config.toml
encoder_parallel_block = false
text_encoder_fused_qkv = true
magnitude_pruning = 0.5
batch_size = 256
lr_schedule = "wsd"
Rows from block 11 of the image encoder of a small contrastive image-text model, named by matrix and row number. Rows with one number belong to one neuron. Each number is 200 + 40 x the weight over its row's rms, rounded and kept within 0 to 999. All counts start at 0. After the name is the row's rms in percent of the matrix's.
After each neuron's rows are labels from the 100 images, of 14848, where the neuron reaches its highest value: "responds to" is what is common among them. Only what is clearly more common there than usual is listed. The data: rendered scenes of coloured solids on a plain floor.
# fc1: MLP up (encoder.blocks.11.mlp.fc1.weight, 640x160), inputs 80-159
# fc2: MLP down (encoder.blocks.11.mlp.fc2.weight, 160x640, transposed), outputs 80-159

fc1.534,016,256,322,198,200,200,200,200,200,200,200,200,142,200,200,195,200,120,200,200,200,200,235,200,284,200,200,202,200,200,291,200,200,172,200,200,200,203,200,288,200,291,225,320,377,231,200,200,200,200,200,200,241,200,200,169,200,200,200,166,200,209,235,200,239,200,219,152,200,200,200,196,200,200,200,274,195,200,206,148,159
fc2.534,013,200,203,186,200,200,200,200,249,175,200,209,204,161,140,200,327,200,126,200,200,200,202,200,200,200,252,200,166,309,346,189,200,217,200,163,200,139,200,200,200,200,133,199,200,225,167,200,152,200,200,200,163,200,200,200,114,157,200,200,200,200,225,205,200,200,152,200,200,200,200,200,236,254,200,200,200,200,183,223,254
responds to: cylinder

fc1.216,103,200,200,200,164,187,118,109,200,189,200,200,183,235,118,116,193,144,302,272,301,200,183,200,200,200,200,200,262,200,200,184,200,174,309,200,200,200,61,200,200,200,200,169,354,200,264,216,200,158,179,268,200,200,172,200,300,200,200,247,203,200,200,176,249,200,200,167,200,204,200,200,200,200,200,200,206,233,226,200,193
fc2.216,099,200,200,256,211,122,143,200,200,227,86,253,183,197,200,186,78,200,200,91,200,247,161,231,200,200,267,200,163,200,200,251,200,200,143,187,204,64,207,200,150,200,203,200,200,200,200,200,200,200,200,251,296,200,234,200,200,200,200,200,200,180,246,200,200,221,236,200,148,237,258,183,135,200,232,200,228,209,198,246,243
responds to: count: one; octahedron

fc1.564,111,138,200,212,134,223,213,151,107,199,185,200,200,200,116,200,313,200,274,242,294,170,241,249,176,128,200,199,200,200,200,294,265,200,246,159,200,164,169,225,149,229,231,166,200,167,200,202,200,200,153,200,174,119,200,200,200,200,191,200,200,202,200,184,200,192,282,200,111,200,200,213,190,200,116,200,146,200,163,200,200
fc2.564,107,163,337,126,200,194,162,184,227,200,221,134,200,121,245,258,200,137,155,200,200,200,200,141,200,207,200,213,193,200,166,166,75,133,175,248,200,300,200,203,221,200,200,282,200,200,200,200,198,265,273,200,154,230,157,232,200,192,287,299,200,164,242,200,201,143,217,200,200,178,200,186,250,200,200,243,192,182,200,200,221
responds to: count: one; its colour: purple

fc1.120,103,200,200,200,200,200,118,200,200,253,204,178,200,204,200,200,234,259,200,384,200,200,273,156,207,145,264,168,200,107,200,200,266,150,157,163,200,253,212,200,200,229,215,200,137,200,200,273,97,206,200,200,200,131,200,200,200,224,200,142,219,200,200,200,200,231,200,301,140,200,200,306,182,200,200,146,200,200,183,115,190
fc2.120,073,200,200,252,182,140,200,200,176,284,92,160,197,200,200,190,200,200,200,200,200,200,213,181,200,200,195,218,200,247,223,200,233,200,200,225,200,200,200,272,210,192,124,200,264,216,200,200,136,200,200,200,200,200,200,200,142,210,200,201,244,249,122,100,200,200,200,200,215,87,200,239,179,312,85,161,104,204,283,200,200
responds to: cylinder; twisted bar; its colour: green

fc1.239,121,200,160,200,97,200,200,199,139,221,200,245,71,200,200,200,249,200,251,200,225,191,244,200,172,182,200,162,145,154,200,212,256,200,200,200,216,200,200,234,200,186,234,218,247,152,190,229,200,174,200,303,227,200,200,200,200,194,133,182,200,200,190,200,210,200,284,200,48,200,173,225,200,178,200,200,200,249,166,200,234
fc2.239,088,206,297,200,267,200,200,192,200,231,200,141,202,157,200,200,97,111,200,188,200,200,182,153,200,200,200,253,196,112,200,167,118,147,226,269,210,227,200,243,200,178,200,291,200,200,161,193,200,240,233,200,240,200,221,325,265,200,200,229,200,200,142,153,200,241,152,200,200,225,200,174,122,134,189,149,200,200,200,200,279
responds to: count: one; octahedron; largest object: octahedron

fc1.411,098,200,200,200,171,200,200,179,144,176,198,250,137,200,94,179,284,200,247,200,245,200,279,237,190,106,200,200,148,176,200,276,260,200,200,125,200,200,200,200,200,200,200,169,253,130,183,200,118,99,131,265,183,200,180,200,226,227,200,180,200,200,200,200,243,200,236,200,200,200,200,274,205,173,134,200,200,250,170,200,170
fc2.411,109,152,297,138,205,200,185,219,217,194,236,151,200,129,200,231,165,119,186,200,200,206,185,108,200,197,200,223,200,134,162,139,110,135,159,283,232,254,110,200,186,191,182,320,228,200,200,200,200,227,254,177,201,200,138,272,200,200,273,318,200,162,264,200,203,156,252,200,200,156,194,156,200,200,200,200,145,168,196,239,259
responds to: count: one

fc1.147,082,233,200,200,124,291,209,278,190,200,200,168,149,231,232,265,154,254,200,250,200,200,252,200,200,109,200,200,200,200,200,198,236,151,207,200,200,205,200,200,168,182,200,200,200,200,54,200,200,270,200,270,200,212,200,156,117,302,157,113,140,200,213,200,200,190,147,200,125,200,200,200,209,200,259,200,200,200,191,149,200
fc2.147,070,200,200,200,200,213,195,223,200,200,200,170,200,200,202,200,233,195,170,200,200,200,58,120,254,289,208,253,236,180,200,209,200,200,294,200,261,57,200,199,200,200,200,200,208,200,200,200,200,193,196,153,200,204,271,200,198,200,200,200,177,200,200,200,200,177,183,278,238,200,200,122,223,265,200,200,194,187,200,269,200
responds to: cylinder

fc1.386,014,224,200,110,143,200,184,200,239,191,200,127,288,274,200,129,154,169,200,141,200,200,200,200,200,181,200,200,219,200,200,200,188,216,219,203,200,200,200,200,290,200,180,200,262,200,200,163,150,200,200,200,165,194,200,200,200,78,326,270,144,183,149,200,136,200,200,160,123,117,265,216,286,195,200,236,238,200,200,200,200
fc2.386,015,200,200,200,347,200,256,200,200,74,200,200,127,200,154,200,200,200,200,200,200,200,200,82,309,200,200,200,247,200,200,200,200,152,200,200,234,155,132,281,84,200,200,219,200,128,200,200,200,200,200,200,200,219,265,200,200,200,121,165,200,200,200,174,244,200,200,200,200,314,200,200,266,200,200,152,200,200,196,160,286
responds to: yellow object

fc1.625,142,201,128,254,163,196,200,246,200,200,142,118,198,245,193,175,200,98,200,167,200,314,281,200,200,200,200,176,200,179,200,200,264,220,190,168,200,200,223,179,201,200,111,231,176,200,130,226,200,203,200,200,200,221,123,235,200,233,132,230,255,192,200,200,234,200,260,173,186,200,199,264,200,236,212,133,200,171,200,182,200
fc2.625,153,225,200,103,200,241,231,190,184,200,200,218,200,200,200,186,200,242,217,272,177,200,186,200,200,140,200,200,206,198,207,214,110,204,201,200,149,200,104,200,200,194,275,176,152,200,299,225,240,161,200,165,200,260,208,226,183,203,209,175,103,281,199,106,200,179,200,194,200,196,200,194,223,200,200,275,259,197,169,227,141
responds to: yellow object; blue object; its colour: blue; its colour: yellow

fc1.502,113,184,200,145,190,200,182,160,171,200,193,200,285,200,200,200,200,155,291,200,293,200,262,200,200,200,188,200,198,183,200,291,200,196,176,216,200,220,200,247,200,80,200,208,252,200,140,200,200,204,167,200,246,96,213,200,167,200,200,200,200,154,200,200,216,200,216,200,160,200,229,343,200,200,200,200,200,180,200,200,200
fc2.502,124,155,200,200,200,115,200,267,200,267,200,107,186,194,271,200,196,200,134,200,200,272,200,151,261,200,230,200,218,211,200,200,147,200,120,310,200,200,205,200,200,158,200,200,200,79,200,200,200,155,316,172,200,200,231,197,273,186,171,274,200,200,200,255,225,261,200,252,242,222,159,150,179,165,200,200,108,200,200,200,200
responds to: count: one; pink object; disc; largest object: disc

fc1.290,116,200,154,200,97,200,200,190,162,200,149,246,200,200,77,180,224,200,200,200,160,199,248,200,200,200,190,143,167,200,203,228,259,193,200,39,200,199,200,227,223,200,207,214,200,200,157,263,200,179,153,200,200,200,205,200,200,200,143,200,200,269,110,136,209,200,281,200,115,200,210,245,215,258,200,200,200,200,182,124,267
fc2.290,105,200,259,194,194,80,200,180,200,200,200,200,200,239,194,188,200,116,158,200,200,145,200,194,181,248,158,269,200,200,128,200,187,200,200,236,200,201,282,278,200,200,150,200,200,200,200,236,242,220,200,200,200,226,200,293,200,193,245,191,200,187,120,200,200,262,151,200,200,239,200,155,133,200,200,200,218,170,289,130,200
responds to: count: one; spring; largest object: spring

fc1.274,008,200,200,200,200,200,220,193,245,128,200,177,100,268,259,150,200,200,200,200,205,198,128,246,200,200,200,220,200,200,312,202,200,200,200,200,200,231,183,262,200,173,200,230,200,200,64,200,241,200,194,131,245,99,117,226,242,200,200,200,312,200,123,118,209,165,257,246,200,219,200,200,200,200,200,200,200,280,200,200,200
fc2.274,006,200,200,231,200,200,200,200,200,201,247,200,269,200,255,200,200,200,200,200,243,200,273,104,200,200,200,179,200,200,240,249,180,254,221,200,200,126,200,200,200,146,311,200,183,174,200,57,200,200,200,200,244,200,200,200,200,234,138,200,200,200,200,205,227,200,200,200,279,200,200,200,226,200,200,200,179,200,200,200,114
responds to: green object; its colour: green

fc1.222,104,228,200,230,174,200,228,200,176,242,200,197,136,274,176,200,200,200,131,200,188,227,200,126,200,200,198,200,275,131,149,200,198,157,224,234,200,203,164,124,306,200,202,224,200,182,200,200,200,269,195,247,368,245,138,148,200,200,158,200,144,251,125,126,200,214,200,200,200,231,300,200,230,321,200,159,268,185,200,219,200
fc2.222,074,200,200,217,258,200,184,200,254,162,229,200,156,121,200,213,200,194,246,117,219,200,200,200,102,200,200,188,189,149,256,200,234,189,200,200,200,150,88,200,200,200,183,104,304,200,370,227,200,144,246,200,108,224,200,208,180,200,200,200,200,186,285,200,200,172,194,200,107,133,108,260,200,166,200,200,163,200,188,200,200
responds to: yellow object; orange object; count: five; its colour: yellow

fc1.352,113,200,200,200,122,200,200,210,200,199,130,200,200,200,63,200,284,200,252,250,225,202,235,200,200,226,271,200,176,200,332,162,255,200,200,200,145,200,200,212,200,216,200,200,200,100,179,220,182,200,77,288,200,199,162,218,235,200,200,131,200,227,200,183,200,238,239,204,200,200,200,217,200,185,173,200,200,259,200,200,200
fc2.352,106,200,305,195,200,200,200,133,200,204,200,98,273,125,157,200,232,107,137,200,200,200,200,200,200,254,200,200,227,119,184,200,184,157,274,307,200,210,194,200,200,205,232,200,200,200,200,200,272,200,200,117,200,245,191,200,238,200,173,200,198,200,137,200,94,116,200,200,200,200,200,200,195,200,200,174,194,200,141,163,200
responds to: count: one; red object; its colour: red

fc1.489,126,200,200,200,237,300,200,246,159,194,138,200,200,131,200,200,266,159,150,172,244,200,200,200,157,260,200,135,200,133,200,200,200,151,221,200,200,297,200,259,144,200,165,200,138,150,200,200,200,100,272,267,142,200,200,239,166,200,132,200,200,200,164,200,200,200,200,200,204,200,200,200,160,182,200,235,200,149,150,200,200
fc2.489,136,142,200,124,183,182,201,200,149,129,200,200,200,122,230,200,150,177,200,138,244,200,316,200,214,200,203,271,200,214,165,200,216,200,161,174,200,200,159,200,200,200,200,200,200,304,200,200,200,200,200,157,200,119,129,208,200,200,163,200,200,195,235,200,200,200,200,142,200,144,200,230,239,200,133,226,180,200,122,173,138
responds to: brown object; red object; count: five

fc1.443,121,200,200,145,200,200,200,200,210,251,123,200,154,260,200,146,155,178,200,200,200,200,255,138,245,131,200,200,218,158,200,200,200,143,200,218,200,200,200,200,246,200,187,233,251,200,143,257,171,277,159,200,280,229,157,181,226,200,156,200,143,200,200,158,205,200,193,200,213,200,310,200,175,254,175,85,250,200,200,194,224
fc2.443,132,203,200,200,207,168,200,169,226,146,200,200,175,153,283,200,178,168,179,150,186,200,202,252,183,200,232,84,132,232,200,131,200,167,200,137,200,147,167,200,148,262,200,172,220,200,305,209,200,179,227,200,96,212,200,251,200,209,222,218,208,153,279,200,200,140,209,200,116,200,200,271,200,166,153,268,217,258,244,145,84
responds to: yellow object; its colour: yellow

fc1.71,105,261,107,200,158,231,78,200,200,183,200,200,84,200,200,149,248,200,244,235,200,237,200,200,200,157,289,203,224,157,200,200,240,280,200,122,200,254,200,113,200,201,200,249,200,240,200,200,131,196,158,163,200,218,149,262,200,221,200,121,185,212,186,162,282,200,187,200,177,242,243,200,200,200,205,236,280,200,200,87,175
fc2.71,112,168,193,134,203,200,195,239,200,213,200,210,190,185,275,307,240,276,234,200,209,177,166,168,200,208,200,315,189,199,223,176,149,200,179,203,200,200,200,200,245,200,187,191,164,185,121,240,231,129,170,131,262,132,271,207,200,200,229,225,116,168,278,159,116,167,263,320,203,173,172,184,216,200,245,274,186,137,191,211,236
responds to: green object; brown object; its colour: green

fc1.100,118,200,200,200,70,200,200,200,200,233,200,200,200,195,56,200,200,162,117,264,180,208,197,267,155,151,292,138,200,200,200,192,200,62,200,179,211,309,225,197,122,200,233,292,200,200,200,200,200,237,200,200,203,210,193,200,165,242,200,144,200,200,215,267,271,200,200,200,188,200,200,272,200,200,200,163,234,184,200,200,269
fc2.100,143,200,200,200,125,232,200,250,200,200,168,149,200,200,217,191,200,228,122,316,200,326,172,146,261,233,200,200,200,216,200,200,200,90,200,200,144,200,200,302,200,200,160,200,200,200,200,200,200,256,241,95,108,279,200,236,226,260,200,228,200,232,200,200,200,165,112,200,200,186,200,234,218,200,180,200,156,193,289,150,86
responds to: cylinder; largest object: cylinder